Weights of a small sound classifier.
Model: 1.34M parameters, waveform 16khz input, norm batchnorm, activation relu, depths [8].
Training: normuon at rate 0.017, 11200 steps, batches of 256, held-out accuracy 86%.
Data: trained on synthetic speech, music and everyday sounds put through simulated rooms and audio effects, 39062 training examples.
Rows from block 5 of a small sound classifier, named by matrix and row number. Each number is 128 + 32 x the weight over its row's rms, rounded and kept within 0 to 255. All counts start at 0. Numbers have three digits each.
After each channel's rows are labels from the 100 clips, of 14848, where the channel reaches its highest value: "strongest on" is what is common among them. Only what is clearly more common there than usual is listed. The data: synthetic speech, music and everyday sounds put through simulated rooms and audio effects. In brackets: how many of the 100.
# conv: pointwise conv (model.blocks.5.conv.weight, 192x192x1), inputs 0-95

conv.132:071221175067099158180109145099132143131068132140182144067126099089157078106105103146098106158104090147110107122132162127069122170122151129163159145114113179166068091101116134165097149131154138096115046112064128137112139108117054125111152126122128114184143127087094139134125134156097075161
strongest on: number of effects: 0 (72)

conv.6:142105112099150189163173186144156171060153151135161104171121115064097167169142145178137165128154090095105088110154116055163097105168214106118114082111125110119165115099058098172148101102164153126077062136113126159086153125175106100119103149091238137158158144128107121147119085111136118101
strongest on: band (59)

conv.131:122161153131073192093166135090163087158124143152094155166095153188139150102126055091153086198081122170201143122090114107058145131137132167105106158102128135190134091098155108092104098123134097176140127165145113143116129107119101150119130063157114059103086122073155126104142192074117091136
strongest on: number of effects: 0 (68)

conv.128:112150100131117105109185115108134115141100179133141086190113117093148119105140120070106119084083145093123075161141177177147129135154052147114144125037096099206131091166174143131144111129089114123118127124127146156141153078148121147116143196186127096156096145173082097160142164082138144097
strongest on: dry (57)

conv.157:119126163189085155130144112105152094140106144101155132159156105135141072173176131146159114100169101122118133132127148114104140094131106109161168157119084119108169111116114134160194131133161140060086135162092110157170100138134081102140115182190174087120135166151116208160137160173126163086
strongest on: everyday sound (93); dropouts (47); bit reduction (33)

conv.43:120139159148108200072123136097120152123056126157135123094150150118129183175123125137129127092155074127117130135185185081149100128134155169099137085092067149171114111106134103122166232129178197165152106174111145076152075135146116194080077153182185164124171166119124197129102075180144122130
strongest on: speech (66)

conv.82:115066129131128135094067111139083135132088171182099137118112108112117145107149121087100120070119171113112156098095128108153102192181074131174167130097163155090122115135094113109172141115132169128093136060095150102095094183173165120092118143135102100156114122181093129136152114154161096172
strongest on: speech (56); bit reduction (45)

conv.156:152107110063129210086161100116126127158137069181114154164185065138124155100160093123132145121081137178051092110115139128099184156121074097154169175170071134147126161131177141198113183131121175180174035116180143120086130182101165107110118133101177145116146155118145143140104106084120181108
strongest on: everyday sound (80); reversed (31)

conv.27:124151093134133139172140231139147134131103148102097237116121105121121056141169117109027073204153201076152124094144129208134089133105097145071099149131098157174103129169119141134136147115149153114079125150173152135135140117118177110126091158144112109145146167127155146087084165148144124169
strongest on: number of effects: 0 (52); dry (46)

conv.179:108109130108086153108152192150164203090091095134142187153145106127120143103049130112099176161179157094175148124163133095152160084151112134129090186088113107180198087162127068106116114156147111184132172169124163111202199121112100157123068074120132157096136118108112126076073132096171107166
strongest on: speech (56); number of effects: 0 (50); dry (41)

conv.55:113113114119177138062110142153134140111143153177071135135164162093109146093097111133171128140160147137103101140144158180144120078161103160171173149132145149126131063178059159081143094083104121050146130103153144155143068126146108127153151132149198079114130111188169120100127147148047135163
strongest on: everyday sound (60); dry (43)

conv.83:102123088139146141162134069132133117132205151143104139143116133085194172091121100126104136110076183175153150182160141101129077170158146116162083143120087155118090119111176095140135123173118134101158190153114127130193074152098207112151143166184100165166188157178188120121131116107138196108
strongest on: everyday sound (93); reversed (32)

conv.191:146113135103125094121139120187149095139196107127161091124184121119149142120226205138081138083128173151155123188097121096056135146078156119118141134112185114154132133146129125127079161153148098118079123158134123050132155140069138121101118131153211148151106138159150118089088140126164092147
strongest on: dry (47); reversed (35)

conv.184:176122143128149120124055161116120169094153091088136108107095147148198072102070146121142121143107113158141108141111141106100158184149122081127153107179090159110157128146149138143159150111079098149144081128103132089193132115140129108119126131102117112110142145147143157145164136213169126101
strongest on: everyday sound (72); number of effects: 0 (67)

conv.60:163130090086112138135053166117129145139112102120146141103181137151146110190190053106094107082146139098167079071101114101109152132117098086139187167116092145163099126165183149114185141120133175148146113143143129183133146101117135133116134162076129150120138130066107095115097113215200118154
strongest on: speech (53)

conv.41:171158141118165141108184130125112181126119093155115119065162094094149072133083159109142212076190155070093062123110156135178173061120172151141130117125126125106110087077160131143093103141137172119134099069107164135138111097101155102097074127112191137127114194154098164119112144101119154111
strongest on: band (59)

conv.160:152142077087188161124131088091172094141146111158112131126146147115146121118175103138091139131152173166162132143081107203089120179164130134141137158154096085134107146107109138076133105150180126165161077166127170117115122139096117093140122139112156129084176095064121168056109182109209214151
strongest on: number of effects: 0 (58); everyday sound (50)

conv.5:109102107136095141089171176156141104127135125145136039078123141181136131136127123165132095134092111120096125086104100126113092117071100146086140121165163123136159137223141100084158114083088101127127100113155150107089129127065112107119147139145145105122100155134161114153115115183113166102
strongest on: short reverberation (65); everyday sound (56)

conv.110:199127083109147151155138082174164115178106111123086127168150104153146205077196121085125123149140114139153062111087138121114153127084137117059096129117186159122143098130169118115130124141147104096133228065126179189057158163136170124157083110193114104112152183143159148131152192092112093104
strongest on: number of effects: 0 (56); speech (54); dry (47)

conv.44:101109108146160090139076194151168154134119129103095065083086141126175133106080135105121130194152140148129182147127124156161091124159059085130136119112171128140149101172138111134186139096122150096107149173133121178146171107105100084114080160116096188039151093137103092212079117104111174164
strongest on: drums (67); telephone band (33); wah (30)

conv.40:123161114157111109099130121133096103164099138096173102150186133178179119156078127163088172171142111138098167115104178111133114129083128247125146159113160098132092170131117145096147193128164104163107151114156077133103070080172102161142163121128140162088168147137148084084076185093194085150
strongest on: reversed (41)

conv.187:118175151160075165189093062108070117151091160141104045131145127179170168158083122112101093097077102146137150161137142187099190183117138131186113103111117184193074150131114148185102135083107183146084167170119123128149132118093098110153114168167132166138138189157116112141135135133236102121
strongest on: everyday sound (77); bit reduction (38)

conv.78:105145103200131115113162135131125116136068129120144141108100130123137094156100132116134139177127124091097165127079150162133102128124114151161071111116112181142132181146113110178178144078056146104085054163115113193085145161168155108128114128097147113105143166095184090165123169112176147070
strongest on: far (80); everyday sound (74)

conv.190:185117129129126116091110100094124141155144111056170138116101147042131129188148131147103151129162120069162112146144096098122098110158164084098080114107102132095147091102092111117121181148095165115160183158146080140167150143150115075128116165119208115050098077089081104090142185108110130092
strongest on: drums (53)

conv.127:086160099153115141108145167113152111104100175120091143135123119110138113122120191080123122147109121090127162077121102137153098137149083155165157154142165181120100132147117150153157155107124156096061151130112181186122104111133102155158135149109054107121162122128156078066137109144143165108
strongest on: far (74); everyday sound (62)

conv.114:124154085106157141099140093109110178168076195129144160158152108089178115132134157127109159149143110062158059155086114093177101128151084125085100114144202128126135139185093147136170147095113103151117183121186129138204144132107125157105101154148110135132132151146094105100142151123125144069
strongest on: far (68); number of effects: 0 (51)

conv.75:114179109167140127150127163149175117114132112132105157097112119148088141153136169163107128140168149031180153182094073158168132145129080119130141112137141103121173183098150086115138102167110085186128098134085109134103082113143118160120100157129153136152093146116113141170149152087141090126
strongest on: dry (44)

conv.89:122172065133098096121131185173144147125104080099148150068121131078127119089089123096123118129157164138170126152083143120145063204129092127114101093141087104089102096189146162175145119167087139098081167163131100167178095076134118129104124145167144181100122083158096147117090147106145201168
strongest on: dry (50)

conv.12:155106102114207151091146072106119146165125123127116163087147137184128140084124172105104119162099084175138161137111137147134142108128095137107112174045108096151128107161127163101083151158152173155124177198108089101133153209072099119160176097148122116137205095126151121110103117157111132116
strongest on: far (74); everyday sound (69)

conv.24:163160145087163220133115135162147136166089050099084074176134121154087132143067137095119114160124108137213137107109104110045084118095101132124164176134161091108118120090102104110143095117150149092144115100121169183185119090141137121142088137121194182173145200092144158118152120131162097147
strongest on: number of effects: 0 (67); band (64)

conv.181:110149112169150048168080176070155143115134128225116126158202148112082154127073159110079111144157128084117138108216178105153117101158113149131206078137104101077166121091152152136120142115126123150131101157151138077123090143155129161115087229148090165065143129112113141173080160166109145111
strongest on: reversed (37); number of effects: 3 or more (35); chorus (33)

conv.163:106112121178143127088148187092104160073163162127179172115131114109176097111107112086061171187132132133150136129100147115108099074079099166121102102095215188120129144154103140138131125095149128125153139155162129105137114106057135111149171130145172082150075150140076196153166102147142145132
strongest on: number of effects: 0 (58)

conv.23:109189147102121101076096149134134111106144164116130143142103101175128085096116141087169117148098061117045171150125155107113081100149146156173066151129123073104060109103157144110098182097128125088114135088109139131190139129140098154129144121131141144146169149085125128133132139074108087142
strongest on: dry (56); everyday sound (54)

conv.130:154105097127084110142175186148114144094099064067111130120148118090081118070035132122144160129153145076171095073144202146180092122176115147130200134103206135152145102149150121151084107164107128161074095135122121176114122144119095102084143196148123150089112142105123166150085121166123188100
strongest on: drums (68); distortion (48); telephone band (34)

conv.115:158150171151132141119139120078105183102100146182188089136132106154092177188076150194139202096120140111127098134165161128079128132132164168110084133132184099148139142078082160100103110131190177172103084071117135100134110142132132127155110115090075170167139111149077107112160109186182066100
strongest on: everyday sound (57); bit reduction (47)

conv.37:166131107110167152144111147089129139165130074157211151124129185124147125118145177139117138173173118174122118105123112130075161107113172108138117147144143149143143126085138092096144144175113167141113120160104111140170134161124159172141210110172112064189113119090095134108119103124178124144
strongest on: number of effects: 0 (63)

conv.61:115137097137161103157075080140137076126134116125114106104127118128117058092174138143123159140098115067076157189162134090172137147112168197082107125136117127160151168159111125069102134126150128131074170087117099147091118115168148105130132173128177111097111160063121135129080126080085093112
strongest on: everyday sound (68); number of effects: 3 or more (50); chorus (40)

conv.164:120062103136097136106123117095156080119112157127149088050162110137102113096174132127129127145173159153104135154105135145126136119072077180090112158162165041148134140103094172113107112134111085118069110114076094097167093158071141103154183117125079125083136105047151154128060148059159155126
strongest on: dry (42)

conv.135:121105122177120107104098117080088070119157161086069106180061147107074114117115127101166130155089065095129137130087129141158152103145108130113121135151217093108115101161089117120154091089142092106116092148133128195124137125080104108138114181143147144119135152171128095171099161091135155160
strongest on: drums (62)

conv.138:136114158187173167169187088162101130114120118104113142104125124108155108116108080154082108141141093147105137144124135190145072106103050164073144145148168144083165097154145100094137211081179142089127075121146135144150129158138103084101139130129150136073156141096126107150040162081106077132
strongest on: dry (45)

conv.50:114121144115131163086160159058044160142061181089088127137178083165108120132150105156163146100157113094166104193122199156125108136115164118100180157106191107174132174134106133111123158124141115123093141113143140122087178128145162204167130100165123133133112120177169108124187181116093083102
strongest on: everyday sound (76); reversed (60); number of effects: 3 or more (32)

conv.71:147084074086146211101161094187158149086138102110182125157124158138123160120078056092129178183091117117163138078119098124112123123092149177152134140157103113117093105138118125121113142127116129159136027149098129189165149124089133125091133162167238073134146157100115128126094111099185132066
strongest on: band (75)

conv.85:089130138091174120091100090128140157100160113140131074166139118157153090169089113121150097136130118104127090104132139137086055133094166155159147127105176123094119063116104070111162149153138106140153165078139114151092129093150090135112097163127178091150159135157129146092074189106193129116
strongest on: everyday sound (52); reversed (43)

conv.42:193115130017094107092122105158141059203119141194194112119162130202134172098140152128171128139082133101110174166134140111152160151165160150165135102109106158124081149087129127195104116138155148171157147149113069129145112115134128128116145160132131098088091140161154072113087095169133146131
strongest on: reversed (63); band (54); number of effects: 3 or more (47); bit reduction (31)

conv.180:142175144135073090089117121076097073071066098147105185161122130128136122148093096130098139134070107075068179137154100148136078054109070135147099103160151110082124105149200099127140133119109111111124133057152129099161145104139151186077132100049146194122116144180131160136124100161103146116
strongest on: speech (69)

conv.9:072083127112216173183174117136111082141105083149183151123216189096103118149122093149109137144174143123122097096115150066179115109129100151134148158239132121115196162157118125107108081099170194154087147126122094149116144082130123138150123109103214161146064086089108137154128124136101105083
strongest on: band (54); reversed (33); wah (30)

conv.54:153183135189133134114170106202123118112111109115106147189080143087148170131085112098126112138078151138113146133145151133180128113152109119123124155133191152096144156170104119165173179138164149052085210144122144135120183153182143172125097130157119167116115158097105113089118140138074119166
strongest on: drums (63)

conv.7:097161098120159116095168076108218098143137187139116152152143109109083182089153196151070169142162120136108118147145198085146161109198073171138138141121150120130141138127103107132123135146121096100187163163168129127123132127144118193182127173150100201156118139157157170185124116135130144108
strongest on: reversed (46); number of effects: 3 or more (43)

conv.49:166074123128205108189128143077092143116114144131115117063120178122126107107118155106083136186176121107102124173126124081108111151119105106095106105162164156131135179096128104124159165167161068114116140130186143186140121102109154144114080151200168192127159113144156128122075133097115128146
strongest on: short reverberation (70); everyday sound (66); reverberation time: 0.15 to 0.3 s (49)

conv.185:131094160162089105157139168157138142132082113106118117121103092103109109170123139082078125112105129137100125073137214175147154041086110154128141096151122092120153100055121094146220175122112116116084103121103094128122189155114120191114100131107099104116062128151124070208111096164110108098
strongest on: drums (53); distortion (44)

conv.26:055121137120145144169112145130106210098146159159159155168186152134092110160147165098120123098209087070105121129089142105142173132080143127122148117146143100153115097184128149098090118106165206091066114142163099136103161086133103183122199123132127122152095124153133150073196206163177079112
strongest on: reversed (68); everyday sound (64)

conv.117:084084131107133145119131152133144161144125182129099120255153135123066178122102065117119127142119156117115103128120129071210115088107118182139125131072078099132178122069127118114087097159142087142145135077199111136131128142145169073123124105086115106094149123116195127142116131091138106129
strongest on: dry (42)

conv.171:195091126147185118108071088110123134135153155131135106109114188074145171143096160159073158160155141112090147123111114092188096110170097143101122173158185130157167136131136149156126106137033116170134084197108121122100143149095134116141156161117084143120084124099154121089116167056109123086
strongest on: far (88); everyday sound (72)

conv.92:124186093126142204128138158118158147084076057142130131129111092096147125090135207146157108077150085125106097137110102177121106110145123212103157095089106122092132126122177152173133137114177110139108082104125077094066190150100160153120177180162188146115161101155137166120116154122142138161
strongest on: speech (83)

conv.11:192167118136125098132138094133139125199136116192135121105119186089142170079168123153133130124136088121139109161136120133140167219192126074095132178108079103189151084100140078217130131116155131177125188182129147098144108163125160168161129101140086095189144092120152131107104061165128095076
strongest on: long reverberation (65)

conv.142:141128109124136201141126184095169134079123141169114183121146183140113162102131140131082132085170129112181162171142107116120162116077125186126164111062100129091134135140111146123139207154135107153118111135092082136160109139091174210139114151155121105096166141079054105111112107064106097153
strongest on: speech (91)